Weights of a small encoder-decoder audio transcriber: encoder layers 8.
Rows from block 4 of the audio encoder of a small encoder-decoder audio transcriber, named by matrix and row number. Rows with one number belong to one neuron. Each number is 50 + 15 x the weight over its row's rms, rounded and kept within 0 to 99. All counts start at 0. After the name is the row's rms in percent of the matrix's.
After each neuron's rows are labels from the 100 clips, of 14976, where the neuron reaches its largest size: "loudest band" is the band of the loudest frequency at the time of the peak. Only what is clearly more common there than usual is listed. The data: phrases spoken by 400 fixed synthetic voices.
# u: gMLP up (value half) (encoder.blocks.4.mixer.u.weight, 576x192), inputs 96-143
# v: gMLP up (gate half) (encoder.blocks.4.mixer.v.weight, 576x192), inputs 96-143
# out: gMLP down (encoder.blocks.4.mixer.out.weight, 192x576, transposed), outputs 96-143

u.481 080:38 53 41 81 65 61 36 70 48 47 38 82 43 69 30 14 38 54 62 60 20 58 47 36 37 62 50 58 93 48 30 35 60 31 57 63 50 27 31 66 70 46 43 62 51 61 43 62
v.481 079:49 32 54 12 68 50 33 40 57 24 47 56 49 38 48 44 68 25 24 35 64 63 39 56 47 42 21 63 36 59 66 37 42 85 47 33 44 59 72 65 44 82 52 54 30 52 54 48
out.481 076:43 47 23 38 38 77 49 77 23 47 51 48 71 48 68 73 51 57 45 64 32 58 45 50 61 46 36 73 44 63 62 62 82 55 56 32 55 55 54 58 21 58 48 65 62 42 74 61
loudest band: 500 to 1000 Hz

u.48 105:42 38 51 77 69 68 40 47 59 53 41 35 40 77 60 77 26 43 31 39 59 61 28 65 42 66 40 42 52 27 43 37 49 50 28 32 29 67 40 57 37 46 71 66 34 37 56 53
v.48 114:34 40 67 45 58 63 52 38 54 34 45 52 63 26 46 45 65 38 90 51 52 52 57 20 71 25 54 53 74 61 52 63 58 03 66 51 86 47 42 26 42 36 12 44 33 30 39 43
out.48 112:37 56 60 56 65 64 81 65 47 76 58 43 36 20 58 67 62 27 52 64 46 54 53 40 63 46 28 59 68 58 70 46 60 70 19 71 27 52 62 70 61 50 19 43 78 57 46 31
loudest band: 250 to 500 Hz

u.321 089:36 57 45 89 62 42 64 72 50 57 62 39 45 51 46 68 36 69 51 67 52 50 30 77 63 32 64 50 47 70 50 56 14 09 27 59 68 30 65 46 18 54 50 64 45 28 63 49
v.321 087:55 55 65 70 41 48 47 56 65 26 20 32 45 31 69 68 67 59 40 48 42 20 65 49 70 42 52 53 42 42 67 48 53 57 93 57 45 17 44 49 75 44 37 30 42 34 63 86
out.321 079:59 36 54 43 46 46 39 43 54 25 65 59 67 41 60 53 41 68 57 49 63 35 48 36 52 47 47 53 84 45 25 50 89 49 42 64 59 22 54 43 87 41 63 60 53 50 29 56
loudest band: 500 to 1000 Hz

u.369 098:31 44 72 73 46 71 52 39 40 49 73 31 50 69 49 65 87 19 58 52 38 38 40 33 53 53 26 50 51 60 54 71 72 45 52 46 68 68 65 75 31 58 38 35 48 47 50 41
v.369 099:17 45 26 59 38 42 12 38 69 35 23 27 53 39 68 70 65 80 14 49 61 62 32 76 83 53 55 35 61 42 64 60 80 60 53 43 58 40 61 61 62 36 56 38 55 35 54 56
out.369 099:37 44 41 68 34 65 65 39 71 28 45 48 25 59 57 49 50 62 60 31 73 72 31 39 40 23 58 68 37 54 14 63 65 29 55 56 33 33 45 87 22 07 69 42 66 44 71 22
loudest band: 500 to 1000 Hz

u.6 075:67 74 39 62 28 54 62 81 49 40 27 62 47 37 45 41 61 46 36 24 38 44 37 31 37 64 32 30 33 48 64 46 65 39 47 44 63 76 53 36 67 58 71 37 65 70 51 49
v.6 085:43 40 49 43 58 65 44 33 40 39 34 46 54 54 26 67 66 48 42 53 31 42 53 29 86 38 50 56 37 72 56 68 62 38 49 61 48 30 24 57 43 34 67 30 46 35 60 38
out.6 079:76 52 44 48 53 66 27 28 48 50 56 65 75 32 34 57 61 60 34 51 32 33 70 38 57 52 33 27 63 44 55 57 54 62 60 73 59 23 47 76 74 54 70 35 50 47 64 51
loudest band: 250 to 500 Hz

u.514 094:56 39 72 29 66 56 77 63 47 59 64 51 25 63 72 64 53 39 32 58 51 74 35 51 55 48 39 28 72 17 36 30 30 47 27 41 35 60 40 09 39 63 48 69 39 36 43 53
v.514 083:27 65 46 43 45 57 44 46 47 67 47 47 53 58 41 42 62 71 30 50 35 29 51 85 46 62 60 47 63 69 38 50 40 31 59 71 61 51 44 53 42 56 89 50 57 63 53 25
out.514 086:22 22 58 36 40 33 57 57 18 44 54 66 43 54 62 72 22 68 58 84 45 46 28 56 38 50 51 82 67 54 58 44 52 64 38 66 47 51 27 45 86 29 27 37 45 54 55 62
loudest band: 250 to 500 Hz

u.440 126:34 26 53 62 46 70 32 37 37 33 52 64 41 68 40 72 58 61 51 63 44 32 50 66 56 50 72 32 32 27 40 58 60 41 57 66 43 60 64 45 67 62 57 39 45 36 54 33
v.440 116:38 32 42 34 48 65 67 18 69 52 18 14 20 54 69 67 48 49 55 52 39 65 45 17 32 27 49 41 44 33 39 37 57 48 68 47 68 70 44 40 43 57 55 55 53 44 50 42
out.440 126:76 37 67 43 54 35 63 24 53 59 62 49 42 28 75 44 53 60 43 50 53 32 61 51 50 21 42 37 47 30 52 35 28 36 46 53 46 58 40 46 50 58 52 82 23 70 32 43
loudest band: 500 to 1000 Hz

u.280 083:39 08 67 81 44 52 36 42 47 67 38 45 55 38 48 49 60 58 46 60 50 65 41 63 52 11 92 34 73 30 61 33 49 63 50 47 34 56 50 27 57 41 48 59 54 57 39 69
v.280 083:48 89 38 32 34 32 77 52 63 47 21 58 60 48 27 48 47 50 36 45 60 64 72 46 00 47 59 67 47 59 63 62 45 43 31 58 44 00 69 36 22 52 31 49 34 57 58 50
out.280 085:59 58 68 42 40 50 37 55 50 35 40 34 53 64 40 51 50 40 75 38 44 54 42 45 58 46 38 56 33 46 39 37 49 57 38 71 47 81 70 37 57 54 31 54 64 37 57 51
loudest band: 250 to 500 Hz

u.565 106:33 57 56 72 50 45 34 28 69 61 60 38 06 39 48 69 26 60 52 30 54 46 48 60 34 50 40 53 53 69 61 29 60 37 54 68 74 58 43 59 58 40 68 27 58 52 40 50
v.565 104:11 71 51 72 54 56 48 46 30 41 59 55 48 50 51 43 46 39 44 63 53 45 41 48 66 77 50 40 36 75 30 57 44 56 26 43 64 49 54 52 57 50 56 50 72 39 16 49
out.565 118:44 56 59 76 51 52 58 52 30 41 59 35 50 27 41 99 68 44 55 10 68 47 43 70 28 39 50 54 58 59 48 71 54 55 51 72 59 50 45 63 66 38 30 45 56 41 36 40
loudest band: 500 to 1000 Hz; 1000 to 2000 Hz